{"model": "audio captioner", "dataset": "short pieces for a synthesised band: melody, chords, bass and drums", "train_examples": 26041, "gain_aug_db": 10, "n_mels": 64, "hop_length": 320, "input": "log_mel", "spec_augment": false, "win_length": 400, "tokenizer": "word", "vocab_size": 182, "encoder_arch": "squeezenet", "encoder_norm": "batchnorm", "encoder_activation": "celu", "encoder_depths": [3, 6, 6], "encoder_kernel_size": 3, "encoder_stem": "single", "encoder_widths": [128, 224, 384], "fusion": "cross_attention", "decoder_width": 256, "decoder_layers": 6, "decoder_norm": "layernorm", "decoder_norm_position": "pre", "decoder_activation": "gelu", "decoder_mlp_ratio": 4, "decoder_head_dim": 32, "decoder_fused_qkv": false, "decoder_bias": "none", "decoder_qk_norm": false, "decoder_parallel_block": false, "decoder_inner_norm": false, "decoder_drop_path": 0.05, "decoder_kv_group_size": 2, "decoder_positions": "rope", "decoder_cross_attention_every": 1, "decoder_tie_embeddings": false, "init": "orthogonal", "residual_init": "zero_last", "optimizer": "adamw", "lr": 0.00077, "beta1": 0.8, "beta2": 0.98, "eps": 1e-06, "l1_shrink": 0.03, "ema_decay": 0.999, "steps": 22300, "batch_size": 128, "epochs": 109.6, "lr_schedule": "cosine", "final_lr_fraction": 0.05, "warmup_steps": 4460, "weight_decay": 0.4}
Rows from block 8 of the audio encoder of a small audio captioner, named by matrix and row number. Rows with one number belong to one channel. Each number is 50 + 15 x the weight over its row's rms, rounded and kept within 0 to 99. All counts start at 0. After the name is the row's rms in percent of the matrix's.
After each channel's rows are labels from the 100 clips, of 14976, where the channel reaches its highest value: "top examples" is what is common among them. Only what is clearly more common there than usual is listed. The data: short pieces for a synthesised band: melody, chords, bass and drums. In brackets: how many of the 100, against the usual share in percent.
# sq0: squeeze pointwise conv (encoder.blocks.8.sq.0.weight, 56x224x1x1), inputs 0-111
# e10: expand pointwise conv (encoder.blocks.8.e1.0.weight, 112x56x1x1, transposed), outputs 0-111
# e30: expand 3x3 conv (encoder.blocks.8.e3.0.weight, 112x56x3x3, transposed, each kernel summed), outputs 0-111

sq0.10 086:50 50 49 50 50 51 50 50 50 49 50 50 50 50 50 50 50 50 50 51 50 50 50 53 50 50 50 50 50 50 50 50 48 50 51 49 50 49 50 50 50 50 50 50 50 51 50 50 50 50 50 50 50 49 50 50 50 50 50 55 49 49 50 50 51 50 50 50 50 50 51 50 50 50 48 50 50 50 50 50 99 50 51 49 50 50 50 50 50 50 50 50 50 51 50 50 50 51 50 50 51 50 50 50 50 50 51 50 50 50 52 50
e10.10 124:42 19 39 50 50 36 50 47 99 49 49 50 50 50 50 50 47 50 50 50 51 50 46 50 50 37 50 48 50 49 46 46 01 45 50 50 50 50 50 50 30 50 50 50 50 50 48 46 50 51 50 50 51 49 00 50 50 51 49 50 50 50 50 50 50 50 50 50 50 48 50 52 50 50 50 50 50 50 50 50 50 51 50 50 50 49 50 50 50 50 50 50 50 50 50 50 50 51 49 50 50 50 50 48 50 50 50 50 51 49 42 48
e30.10 128:53 53 53 51 51 55 39 41 50 51 36 52 47 45 41 54 68 48 52 41 44 59 39 00 65 52 45 50 61 25 52 48 54 57 31 30 49 41 58 50 44 44 51 48 51 52 43 40 53 52 48 50 35 36 52 53 44 49 54 49 49 43 56 51 50 46 51 48 60 52 57 47 46 53 50 49 55 42 50 89 46 55 50 49 34 47 57 40 78 40 79 55 51 51 46 48 45 49 00 63 49 48 49 18 49 99 48 51 51 99 34 43
top examples: tempo: 90 to 100 bpm (35 vs 9.7)

sq0.27 173:50 50 50 50 50 33 50 50 50 50 50 50 49 50 50 49 52 50 50 50 50 50 50 49 50 50 50 50 50 50 50 50 50 49 50 50 50 50 50 50 50 50 50 50 50 49 51 99 50 50 50 50 51 50 50 50 50 50 50 50 50 50 50 50 50 50 48 50 50 50 50 50 41 50 50 50 50 50 50 50 50 50 40 50 50 50 50 50 50 50 50 47 50 50 50 50 49 50 50 50 50 46 99 50 50 46 50 50 50 50 50 50
e10.27 077:50 48 50 49 49 51 56 50 50 50 50 50 50 50 49 50 48 50 50 51 50 51 50 50 50 50 00 23 50 48 02 50 50 52 50 50 50 50 57 50 50 50 50 50 50 50 49 48 50 50 50 00 50 50 52 50 50 39 50 50 50 50 50 48 52 50 50 50 50 51 50 50 50 50 50 50 51 34 50 50 40 49 50 50 50 99 51 00 50 55 52 50 50 50 30 47 50 50 52 50 50 49 50 50 50 50 49 49 50 51 51 50
e30.27 116:48 55 66 47 19 51 84 50 19 50 33 45 40 50 45 50 51 36 50 56 51 49 48 51 47 41 54 44 52 56 50 47 50 45 25 55 47 45 50 25 49 65 49 51 00 46 50 51 35 32 41 56 51 54 43 50 45 54 53 48 50 75 49 64 42 48 51 50 48 33 50 48 41 55 57 45 41 52 36 52 71 53 52 36 46 33 34 38 50 28 48 47 00 53 49 48 57 46 50 35 49 70 49 48 48 41 51 38 54 49 09 99
top examples: closed hi-hat (50 vs 23.5); tempo: 70 to 80 bpm (37 vs 10.2)

sq0.36 142:50 50 50 50 50 50 50 50 50 50 50 99 50 50 50 50 50 50 50 49 50 50 99 49 50 50 50 50 50 50 99 50 41 50 50 50 50 50 50 50 50 50 50 50 50 49 50 50 50 50 50 50 50 50 50 50 50 50 50 50 50 50 50 50 50 50 50 50 50 50 50 99 50 50 50 50 50 50 50 50 50 50 50 51 50 50 50 50 50 50 49 50 50 50 50 50 50 41 50 50 52 50 50 50 50 50 50 50 50 50 50 50
e10.36 183:50 50 50 50 50 43 47 50 50 50 51 50 50 50 50 50 50 50 50 52 05 50 50 50 50 50 50 48 47 50 50 50 48 50 50 50 50 48 49 00 52 50 50 50 50 50 50 50 50 49 50 50 50 49 49 49 50 14 50 50 50 00 50 49 50 49 50 50 50 50 74 51 50 50 50 50 50 50 50 00 50 50 51 50 50 49 50 50 50 50 50 50 50 50 50 50 50 50 50 50 50 01 50 46 50 50 49 50 50 50 50 49
e30.36 126:40 41 51 49 48 48 20 49 47 50 51 00 50 44 52 48 49 51 53 50 49 45 49 51 39 50 50 50 51 50 79 52 57 50 50 48 21 17 49 40 34 47 47 43 41 50 52 52 43 30 44 51 52 42 48 43 49 50 54 99 90 47 56 47 50 46 53 39 54 53 51 22 13 50 44 50 50 51 62 49 54 42 51 50 50 47 54 52 42 47 48 52 32 44 49 52 44 48 47 59 50 50 65 48 49 49 49 47 51 50 33 50
top examples: mains hum (59 vs 4.7)

sq0.2 068:99 50 50 50 50 46 50 49 51 50 50 50 50 00 50 50 50 50 50 50 51 50 50 50 50 50 50 51 50 51 50 50 50 50 50 48 50 50 50 42 49 51 50 50 50 51 50 50 48 50 50 26 49 51 50 50 50 50 41 45 49 50 40 49 50 51 14 50 51 51 50 50 51 51 42 50 51 50 50 50 49 50 46 50 35 50 47 51 41 51 49 47 50 50 50 48 50 49 50 50 50 50 50 50 49 50 50 40 50 50 50 51
e10.2 107:78 50 50 50 50 50 50 56 48 51 49 50 50 50 50 50 50 50 50 50 50 50 50 50 50 50 50 50 50 27 51 47 50 49 51 49 50 48 50 49 45 49 50 50 38 50 50 49 52 50 37 51 49 38 50 47 49 49 50 50 50 50 50 49 50 50 00 50 50 49 50 50 47 51 44 50 50 50 41 48 50 41 48 50 50 50 50 50 50 50 32 50 50 50 50 49 52 50 49 52 32 49 50 50 50 51 50 32 50 47 50 63
e30.2 087:26 50 73 00 43 50 57 54 55 55 35 44 44 30 56 56 52 56 51 45 54 52 68 51 69 22 47 30 50 47 49 43 36 27 36 23 50 50 80 48 28 46 47 50 34 21 41 18 10 61 52 48 33 55 75 43 49 45 56 49 52 63 38 59 85 75 44 47 51 61 49 51 52 52 36 51 43 56 57 14 77 69 57 40 43 50 61 45 52 51 52 35 42 44 53 30 44 54 43 42 64 56 54 50 79 40 28 54 49 45 46 47
top examples: electric piano-like (35 vs 10.3); melody instrument: electric piano-like (34 vs 3.8); vibraphone-like (27 vs 10.4)

sq0.12 067:50 50 50 49 50 50 48 35 51 29 51 50 49 49 50 50 50 51 51 49 50 50 50 50 50 50 50 50 50 50 50 50 48 50 50 50 50 50 50 49 40 49 50 50 48 50 50 50 50 50 51 49 49 50 50 51 50 49 49 46 50 50 50 50 47 49 50 50 50 50 49 50 52 50 50 50 50 50 50 50 50 50 50 47 53 50 48 50 50 50 49 50 50 51 51 50 50 50 50 50 49 51 50 50 50 50 50 50 50 51 49 50
e10.12 020:51 23 48 52 53 49 52 52 50 45 47 50 21 47 47 00 47 49 50 50 51 55 55 50 50 51 48 51 50 51 53 44 50 51 49 51 51 50 49 49 47 38 50 50 56 49 50 45 50 49 48 60 00 51 50 50 48 49 50 50 49 50 50 49 75 51 51 51 37 49 50 45 51 49 62 50 14 39 67 49 49 51 43 50 52 51 52 49 49 52 51 51 58 55 92 00 76 49 49 72 50 50 50 53 49 45 52 66 51 48 55 50
e30.12 076:21 64 55 41 31 49 06 48 49 49 27 54 50 45 56 27 48 56 18 64 05 45 47 45 86 55 52 49 34 75 47 23 44 52 50 47 47 51 59 36 26 56 50 41 46 40 45 50 47 50 51 61 43 36 70 49 65 47 60 31 39 48 36 38 44 53 74 88 41 54 46 55 34 58 57 47 49 25 41 50 47 71 49 66 38 53 40 25 43 38 53 71 57 46 37 45 64 46 54 49 55 27 41 29 87 20 59 54 54 28 16 50
top examples: key: G# major (30 vs 4.1); organ-like (29 vs 10.8)

sq0.53 041:50 50 49 50 49 48 51 49 57 51 49 50 49 48 50 52 50 49 50 49 51 48 50 53 50 49 49 49 49 50 50 50 51 49 49 50 50 51 53 47 48 52 99 35 58 52 50 52 49 50 51 38 50 52 53 51 49 50 48 47 50 50 49 49 50 50 33 50 50 74 49 50 51 50 49 50 50 50 50 52 48 49 49 51 49 50 52 50 49 50 51 50 50 46 51 49 49 48 50 49 51 51 52 51 50 50 49 48 53 99 50 51
e10.53 049:45 44 16 48 00 53 49 07 49 48 49 50 49 50 49 54 50 50 50 53 49 50 49 50 50 49 50 51 51 52 39 52 50 52 50 50 50 54 49 50 49 49 50 50 47 49 50 51 51 50 51 49 45 51 52 53 50 49 50 50 50 50 50 52 44 46 50 50 50 50 12 50 52 49 50 50 50 50 51 50 50 51 48 50 49 44 54 48 24 50 50 49 50 09 50 50 50 49 36 48 50 54 47 51 44 50 48 47 49 50 47 53
e30.53 076:44 29 45 42 28 58 50 55 45 42 47 44 42 14 55 65 24 51 50 94 42 43 52 52 18 52 36 48 39 36 56 40 51 64 63 85 45 46 51 48 54 48 11 50 43 56 56 38 99 46 43 50 41 58 49 50 42 46 53 48 47 32 70 48 54 46 51 42 49 50 56 23 53 36 00 38 21 44 43 51 63 30 53 74 79 25 49 50 52 58 46 45 51 34 47 31 47 49 47 56 47 51 47 34 26 26 35 51 67 55 45 52
top examples: electric piano-like (47 vs 10.3); melody instrument: electric piano-like (41 vs 3.8)

sq0.38 058:53 50 50 50 50 50 51 50 50 61 49 50 50 49 53 50 50 45 49 49 50 49 50 50 50 50 50 49 51 50 50 50 51 49 49 51 50 51 50 51 50 50 51 44 50 51 50 51 50 51 50 46 47 52 50 50 50 49 52 50 51 49 50 50 52 50 50 51 49 53 47 50 51 50 50 50 49 50 50 50 27 51 50 50 49 50 51 49 50 49 51 49 50 49 50 50 50 50 50 49 50 51 51 49 51 50 49 48 50 49 50 50
e10.38 074:46 50 50 49 44 50 18 50 50 50 51 50 49 38 01 49 37 50 50 45 50 41 21 49 50 46 50 50 00 50 51 47 57 00 50 52 40 41 50 48 53 49 50 50 50 38 49 50 50 50 50 51 50 51 53 50 50 49 40 50 52 50 50 41 50 41 49 26 47 55 41 50 38 49 46 50 50 39 47 50 50 50 50 50 50 29 06 51 49 50 50 50 48 49 47 50 39 30 50 50 26 43 47 42 40 40 46 49 50 51 49 43
e30.38 078:54 25 34 49 55 36 48 66 43 37 42 48 70 48 70 44 53 54 47 53 52 49 59 54 51 43 41 45 01 30 53 51 52 50 55 47 14 44 49 34 58 33 02 50 50 47 45 72 52 55 56 00 72 40 51 48 35 45 37 51 62 06 49 36 73 49 30 43 47 51 45 52 17 52 54 49 47 29 50 51 68 32 54 50 32 44 62 54 48 46 53 56 50 25 55 69 50 44 41 31 45 31 45 78 49 12 49 56 52 36 57 64
top examples: harpsichord-like (47 vs 10.4); melody instrument: harpsichord-like (39 vs 3.9)

sq0.18 121:50 50 50 50 50 53 49 48 50 50 50 50 50 50 45 99 49 50 49 50 50 50 50 50 50 50 50 50 50 50 50 50 51 50 50 50 50 50 50 50 50 36 50 50 23 50 49 50 50 50 50 50 50 50 50 50 50 50 50 52 48 49 50 50 50 51 52 50 50 47 25 50 50 50 50 50 49 50 50 99 50 50 53 50 51 50 50 50 50 50 50 50 50 50 50 50 50 50 51 50 50 50 50 50 50 50 50 50 50 50 50 50
e10.18 375:50 50 50 50 50 50 50 48 50 50 50 50 50 50 50 50 50 50 50 44 50 50 50 50 50 50 51 50 50 50 50 50 50 50 50 50 50 50 49 50 50 50 00 34 50 50 37 50 50 00 50 49 50 50 50 50 50 49 51 50 00 50 50 20 50 50 50 50 50 50 50 50 50 50 50 50 50 49 50 50 99 50 50 50 00 50 50 50 50 48 50 50 48 50 50 50 50 50 37 50 50 50 50 50 51 50 50 50 50 42 50 50
e30.18 103:39 48 75 49 24 50 46 35 62 47 41 00 43 57 47 22 45 47 45 50 63 45 00 44 48 46 39 50 47 53 58 51 50 50 49 38 44 54 49 23 48 48 48 46 48 40 51 38 50 48 21 56 49 29 45 64 44 38 46 35 25 40 51 38 31 39 51 48 44 69 63 35 40 57 46 36 52 48 43 47 34 60 71 29 32 99 49 38 51 41 50 19 49 59 50 50 50 43 41 10 45 50 46 35 48 53 45 37 51 42 47 41
top examples: clipping (86 vs 8.4); text has "clipped" (86 vs 8.3)

sq0.25 057:50 50 50 50 50 51 49 50 50 42 50 52 49 50 49 50 50 51 50 63 50 50 51 50 50 50 42 47 49 50 51 50 00 49 50 44 50 50 51 49 51 99 51 51 50 50 51 49 50 49 50 56 51 50 50 50 50 51 50 52 50 50 50 44 49 50 52 49 50 49 49 51 50 48 49 50 50 50 50 50 50 48 51 51 50 50 51 50 50 50 47 50 50 50 50 51 49 49 50 50 36 50 40 51 50 50 51 50 50 50 50 50
e10.25 016:48 48 29 49 47 46 51 47 53 48 47 51 56 51 45 49 53 52 50 53 51 49 56 50 50 49 47 45 50 60 49 54 00 57 38 53 53 29 56 57 70 49 50 50 49 52 95 55 48 56 52 52 51 47 51 40 50 50 53 50 17 50 51 52 14 56 37 58 10 67 50 32 41 54 49 50 99 69 48 51 49 66 51 50 49 39 31 54 38 45 68 54 92 26 44 44 46 41 64 50 46 43 63 48 54 49 50 44 52 67 63 50
e30.25 076:16 78 32 49 52 45 03 62 38 46 58 54 47 63 63 20 51 68 58 33 46 27 50 27 49 52 46 44 49 50 39 60 34 60 29 55 36 57 51 47 54 50 40 66 55 57 41 50 42 55 28 64 42 50 61 21 48 47 37 04 99 60 55 58 50 51 27 57 47 54 52 45 98 43 35 56 51 46 58 47 67 50 59 63 52 24 40 57 48 45 36 42 36 58 50 50 55 48 51 76 46 55 43 60 44 46 57 41 57 49 33 52
top examples: drum pattern: shuffle (29 vs 5.2)

sq0.26 064:50 50 50 50 50 50 48 50 50 55 50 50 49 48 51 50 49 50 50 50 50 49 50 50 50 51 50 50 50 50 50 50 49 49 50 50 50 49 49 50 51 53 51 50 27 51 49 50 51 50 50 49 49 50 51 47 50 50 50 50 50 49 49 50 51 50 51 50 50 53 50 50 51 50 49 49 50 51 50 50 50 50 50 47 51 50 50 50 49 50 50 48 50 50 50 50 49 49 53 50 60 51 50 49 47 51 50 51 51 49 42 50
e10.26 025:59 15 61 49 33 04 50 48 51 50 39 50 43 50 40 51 00 32 50 49 50 52 50 43 50 44 49 54 49 52 52 48 00 49 46 10 56 48 50 49 63 51 50 50 48 49 49 49 50 50 48 51 00 51 60 49 49 48 51 50 49 50 49 47 51 46 53 00 50 50 50 50 50 73 52 50 45 50 48 57 50 50 51 50 49 31 46 57 50 50 50 40 50 53 50 51 47 49 50 50 48 51 23 52 48 50 49 50 50 50 42 52
e30.26 091:19 28 50 39 33 59 49 57 64 47 45 45 27 29 41 52 49 41 57 51 52 35 68 54 32 53 42 42 47 39 51 41 45 49 40 63 72 53 57 28 56 22 12 76 37 45 51 39 54 00 55 24 48 51 45 54 50 51 88 50 55 36 57 16 61 46 56 39 38 50 44 49 51 18 34 53 33 67 60 57 06 35 52 72 46 46 52 09 45 54 58 55 49 43 21 29 46 49 53 50 57 52 54 49 51 50 47 43 44 57 63 53
top examples: marimba-like (46 vs 10.5); melody instrument: marimba-like (28 vs 3.9)

sq0.28 036:42 49 00 49 51 48 52 29 51 48 52 50 50 68 50 51 40 51 50 51 48 51 50 50 51 49 49 53 50 50 50 48 48 50 50 49 51 49 40 50 49 49 51 50 34 50 48 49 49 50 48 51 47 51 50 50 50 51 50 49 54 51 50 48 49 50 51 50 49 08 51 50 51 51 51 50 49 51 49 52 38 50 45 50 99 50 49 49 50 49 50 47 49 51 48 50 50 48 50 52 50 50 49 40 49 51 51 50 50 50 54 00
e10.28 029:00 49 50 49 50 49 38 17 50 49 51 50 53 54 60 53 56 48 50 58 50 50 47 48 50 50 65 99 49 85 51 52 21 51 41 47 51 50 49 52 50 51 51 50 50 17 50 50 49 51 56 49 51 95 00 50 50 85 52 50 49 50 50 49 51 51 49 50 42 50 60 53 52 26 51 50 49 64 50 32 51 53 56 50 56 51 49 48 52 48 52 51 50 51 50 24 49 49 50 50 51 50 50 49 50 55 52 50 50 40 50 44
e30.28 088:39 47 45 39 43 51 39 50 52 52 52 49 18 52 21 40 52 56 18 78 36 28 37 42 48 53 63 41 44 70 49 50 31 26 47 50 51 55 34 48 50 58 52 40 48 48 46 58 51 60 47 91 41 22 48 41 42 31 65 40 48 35 47 28 38 35 46 51 53 50 72 45 33 43 58 47 39 51 45 51 15 53 39 56 54 37 33 46 57 31 48 76 50 99 41 00 73 52 64 54 43 41 37 37 42 41 47 16 47 56 55 47
top examples: key: G# major (42 vs 4.1); key: F# minor (27 vs 4.1)

sq0.34 093:50 50 33 50 35 94 70 50 50 49 50 50 50 50 50 49 88 50 49 50 50 50 50 47 50 50 47 50 50 50 50 50 49 50 50 49 50 50 50 50 50 50 49 50 50 37 99 41 42 00 45 50 65 49 50 50 50 50 50 51 50 50 50 50 24 50 51 00 50 49 51 50 50 00 50 50 50 29 50 49 50 50 81 50 50 50 50 50 50 50 50 50 50 50 44 50 50 49 49 50 50 51 39 50 49 50 50 51 50 49 50 50
e10.34 035:40 50 50 42 56 51 51 45 49 50 68 50 52 53 50 51 50 52 50 42 52 50 50 54 50 50 49 50 51 50 49 51 49 50 50 51 00 52 49 43 50 51 50 50 50 50 22 49 87 49 50 48 49 50 49 52 48 50 56 50 48 50 47 46 51 50 48 50 52 50 50 52 51 50 50 50 50 52 18 50 50 75 58 50 49 58 52 49 52 49 87 50 36 49 50 48 50 49 49 49 00 53 48 50 65 75 50 49 50 04 49 34
e30.34 137:51 50 51 51 89 51 46 52 51 49 58 45 56 50 49 49 49 70 74 48 47 51 50 37 53 49 45 50 50 54 70 57 50 59 51 53 41 55 56 09 46 67 50 52 61 00 52 82 53 59 50 48 49 33 29 50 48 00 21 55 55 49 51 45 50 28 20 41 58 24 50 46 57 51 50 34 93 49 52 47 69 57 49 50 45 44 51 55 50 39 51 49 43 65 45 46 52 48 51 08 60 51 39 52 46 51 50 49 50 52 46 51
top examples: string section-like (30 vs 11.1)

sq0.1 043:50 50 77 50 49 49 51 51 28 48 51 50 50 49 50 50 49 51 49 51 50 50 50 52 50 45 48 50 50 51 50 50 50 50 50 51 50 48 51 50 51 50 50 64 44 52 49 51 61 50 51 52 50 51 00 49 51 50 51 50 51 46 50 50 51 50 49 50 50 49 49 50 50 50 52 50 50 50 51 50 00 50 49 49 50 51 50 50 50 50 49 50 50 52 51 49 50 50 53 51 50 50 51 50 49 50 49 50 05 02 50 50
e10.1 025:50 99 51 72 54 23 54 53 51 46 58 51 49 13 48 38 47 51 51 24 48 70 58 51 50 49 52 41 50 51 52 92 52 51 53 50 50 48 51 51 91 30 52 50 48 53 72 57 40 52 50 46 50 54 99 50 54 50 50 50 50 50 51 51 48 50 54 52 49 99 50 40 50 51 49 50 49 51 42 50 50 38 51 50 49 53 51 51 51 54 45 51 59 48 48 53 45 50 73 51 47 49 49 52 55 32 33 51 49 58 99 49
e30.1 111:32 51 52 68 38 32 52 40 55 35 48 48 52 36 49 48 43 14 48 61 38 49 27 54 26 32 49 49 19 40 50 50 21 46 69 50 48 52 38 43 62 28 27 53 39 25 37 30 48 50 49 50 42 51 53 25 62 48 36 57 47 50 48 49 36 61 68 39 55 54 45 45 48 54 48 38 49 51 50 14 15 39 47 99 55 47 46 22 17 56 27 53 54 54 54 52 48 49 58 46 20 43 46 71 47 54 58 00 44 49 49 48
top examples: marimba-like (49 vs 10.5); vibraphone-like (32 vs 10.4); melody instrument: marimba-like (31 vs 3.9)

sq0.31 060:51 50 50 50 51 51 49 50 50 54 50 49 52 48 49 50 48 50 50 50 50 51 49 51 51 50 51 51 52 50 49 50 50 52 50 52 51 50 47 50 50 51 50 51 47 51 49 50 51 50 99 48 49 50 49 50 50 50 50 50 49 50 38 50 50 51 49 50 50 49 52 49 50 50 51 50 50 50 50 50 49 52 51 49 17 50 43 50 40 50 51 53 50 51 99 50 51 50 50 50 50 50 50 48 47 50 50 50 49 48 45 50
e10.31 065:50 50 50 51 50 49 50 52 51 58 48 50 50 50 51 49 46 50 50 47 60 51 50 50 50 49 49 48 49 46 52 57 51 56 50 45 50 49 50 49 50 50 50 50 52 50 49 49 50 50 50 50 52 46 51 50 53 50 51 50 51 50 51 49 42 50 00 57 51 50 50 50 49 56 48 00 50 47 49 46 50 49 39 50 50 49 50 50 50 50 50 48 50 50 49 50 49 50 38 51 49 50 50 56 50 49 50 44 50 50 51 50
e30.31 088:00 49 43 66 12 59 51 58 53 49 12 62 55 28 42 44 47 62 76 51 49 48 91 60 60 38 38 49 67 54 56 39 51 18 51 52 44 51 55 50 34 22 41 66 38 36 54 25 51 27 42 40 06 52 42 36 58 44 41 50 46 53 34 47 49 39 16 72 47 50 51 63 52 71 44 26 39 24 48 57 54 55 48 35 53 52 57 41 51 59 43 10 48 37 33 38 49 48 50 50 52 47 47 55 80 43 51 51 55 49 47 45
top examples: harpsichord-like (46 vs 10.4); melody instrument: harpsichord-like (44 vs 3.9); melody instrument: piano-like (25 vs 4)

sq0.49 058:50 50 50 50 49 56 51 50 50 50 50 50 50 50 99 52 66 49 50 51 50 50 50 49 50 99 50 50 50 50 50 51 50 50 50 50 50 50 52 51 51 51 47 50 50 16 76 50 50 49 50 50 63 50 50 50 50 50 50 51 51 50 50 50 49 50 50 49 50 51 50 50 50 50 51 50 50 49 50 51 50 50 54 55 49 50 49 50 50 50 50 51 50 50 50 50 50 51 49 50 50 50 50 52 51 50 50 50 50 50 50 50
e10.49 189:50 47 50 50 49 50 41 42 50 50 50 00 49 50 48 50 50 45 50 50 50 50 49 50 50 50 53 50 50 50 50 39 48 49 50 50 50 50 50 48 49 50 50 50 50 50 50 50 51 50 52 51 51 50 00 50 00 50 50 50 49 50 50 50 49 50 49 49 51 48 50 51 50 50 50 50 50 50 50 50 50 50 46 50 50 47 50 50 35 50 50 50 50 48 41 50 50 50 49 49 48 50 50 50 50 52 49 49 51 46 50 50
e30.49 078:44 50 49 81 58 41 48 53 58 37 49 52 36 44 38 43 52 33 49 56 41 53 40 61 54 49 45 49 47 49 61 53 00 54 49 48 40 42 46 46 39 45 41 51 63 51 60 50 32 48 50 59 40 39 84 51 49 51 33 48 37 42 00 36 37 82 59 50 48 47 61 50 51 63 52 13 45 57 52 45 48 50 50 43 16 60 52 26 43 42 57 53 42 54 99 46 49 64 54 46 56 40 51 47 43 60 85 22 52 57 48 48
top examples: square lead (68 vs 10.6); melody instrument: square lead (45 vs 3.8)

sq0.17 091:50 50 50 50 49 49 50 50 50 49 50 50 50 50 50 50 51 50 50 50 50 50 07 50 99 50 50 50 69 50 00 50 50 50 50 48 99 50 51 50 50 50 48 50 50 50 50 50 50 50 50 50 51 50 50 50 50 50 48 50 50 50 50 49 49 50 51 50 50 50 50 18 50 49 47 50 50 49 50 50 50 99 49 50 50 50 50 50 50 50 49 50 50 50 50 51 50 51 50 50 50 50 50 50 49 49 50 50 50 47 50 50
e10.17 102:50 50 49 04 50 50 50 50 50 50 50 50 50 50 50 48 50 50 50 49 50 50 50 50 50 50 50 49 50 44 50 50 51 53 50 50 50 47 41 50 50 51 50 50 50 50 50 50 55 50 49 50 50 50 49 50 50 50 50 50 53 50 51 52 50 99 50 51 51 50 44 51 39 50 49 50 50 50 50 49 50 50 23 50 50 50 51 49 50 52 49 49 50 51 50 50 50 52 49 51 50 40 50 50 50 51 50 50 50 52 43 50
e30.17 182:56 50 21 50 51 50 45 53 50 49 48 99 50 46 29 41 50 51 52 49 42 49 55 52 49 49 54 41 53 52 11 50 39 50 49 47 52 56 55 50 46 42 49 52 52 39 50 48 50 53 38 50 51 46 57 54 47 42 49 00 00 47 47 46 50 52 43 53 38 47 52 57 57 44 36 50 36 45 48 49 49 50 43 50 47 38 51 43 47 46 57 49 36 56 48 49 50 51 46 53 50 49 00 54 50 60 46 49 49 53 50 48
top examples: saw pad (44 vs 19.9); tempo: 70 to 80 bpm (38 vs 10.2)

sq0.42 075:50 50 52 50 50 49 50 50 50 50 50 50 49 49 49 50 50 50 50 20 50 50 50 50 50 48 50 52 50 50 50 50 50 49 50 51 50 50 50 50 50 50 50 48 65 50 50 50 36 50 50 50 50 49 50 50 50 50 50 50 50 50 50 50 50 50 47 50 50 44 00 50 49 50 28 50 50 50 50 50 49 51 49 65 50 50 50 50 50 50 50 50 50 50 50 50 49 50 49 50 50 50 50 50 49 50 50 52 50 50 51 50
e10.42 090:50 50 32 50 47 50 45 49 50 29 50 50 50 50 50 52 50 99 50 46 50 50 50 50 50 48 52 50 50 50 50 40 50 21 35 50 50 50 50 50 33 51 50 50 50 50 50 50 51 50 50 50 50 50 52 50 50 52 50 50 49 50 50 50 50 50 50 16 50 50 50 50 50 40 50 50 51 50 49 49 56 54 50 50 50 50 51 50 50 49 50 28 50 50 50 50 50 50 51 50 50 50 50 50 50 50 39 21 50 49 50 50
e30.42 087:45 50 72 00 54 48 50 43 28 51 52 51 19 30 37 40 23 50 57 44 52 56 46 54 43 26 65 66 37 31 43 49 49 37 34 47 76 37 23 49 50 40 51 47 41 46 46 49 00 51 52 32 26 50 50 52 57 50 55 50 29 48 49 53 47 56 20 48 53 66 72 59 50 55 68 50 48 49 50 40 52 50 49 36 53 36 52 47 58 52 55 50 40 99 15 59 66 81 33 54 40 50 44 30 51 49 51 52 35 74 50 50
top examples: saw pad (51 vs 19.9); melody instrument: saw pad (28 vs 3.8); key: E major (27 vs 4); key: G minor (26 vs 4)

sq0.8 051:50 50 51 50 00 41 49 50 46 56 50 48 51 49 50 49 50 48 50 50 50 51 49 50 49 50 54 50 40 51 49 50 50 51 31 53 49 50 50 53 50 50 50 49 50 54 50 50 51 01 48 50 50 52 49 50 50 51 51 51 50 50 50 50 91 50 25 26 50 50 47 49 00 50 50 50 51 00 50 47 52 48 45 53 49 50 50 50 50 50 51 49 50 50 49 44 51 99 51 50 48 36 50 50 51 00 20 49 49 50 50 50
e10.8 029:48 44 49 49 44 50 24 50 50 37 48 50 50 51 52 62 65 50 50 50 47 51 50 49 50 50 61 63 79 50 46 00 46 27 51 50 49 59 59 47 47 50 50 50 50 45 46 52 99 50 54 50 51 50 50 50 50 38 50 50 49 50 49 49 50 33 48 00 54 51 50 50 48 49 50 50 50 49 52 50 50 51 51 50 50 49 50 50 50 32 50 52 49 49 48 51 51 32 51 43 48 51 50 51 16 51 50 43 49 37 49 50
e30.8 093:69 51 60 50 40 48 50 57 69 50 46 34 49 73 39 64 44 48 52 29 52 53 50 51 56 70 25 51 51 51 50 47 53 64 14 53 48 49 52 22 40 66 43 48 48 45 31 59 44 51 51 51 46 50 49 50 48 50 55 52 52 54 53 53 48 24 39 50 62 57 50 49 55 63 51 20 52 49 13 35 99 50 79 47 47 66 59 56 39 48 48 51 57 60 49 44 43 37 49 50 42 58 45 53 62 51 27 51 50 49 62 58
top examples: closed hi-hat (47 vs 23.5)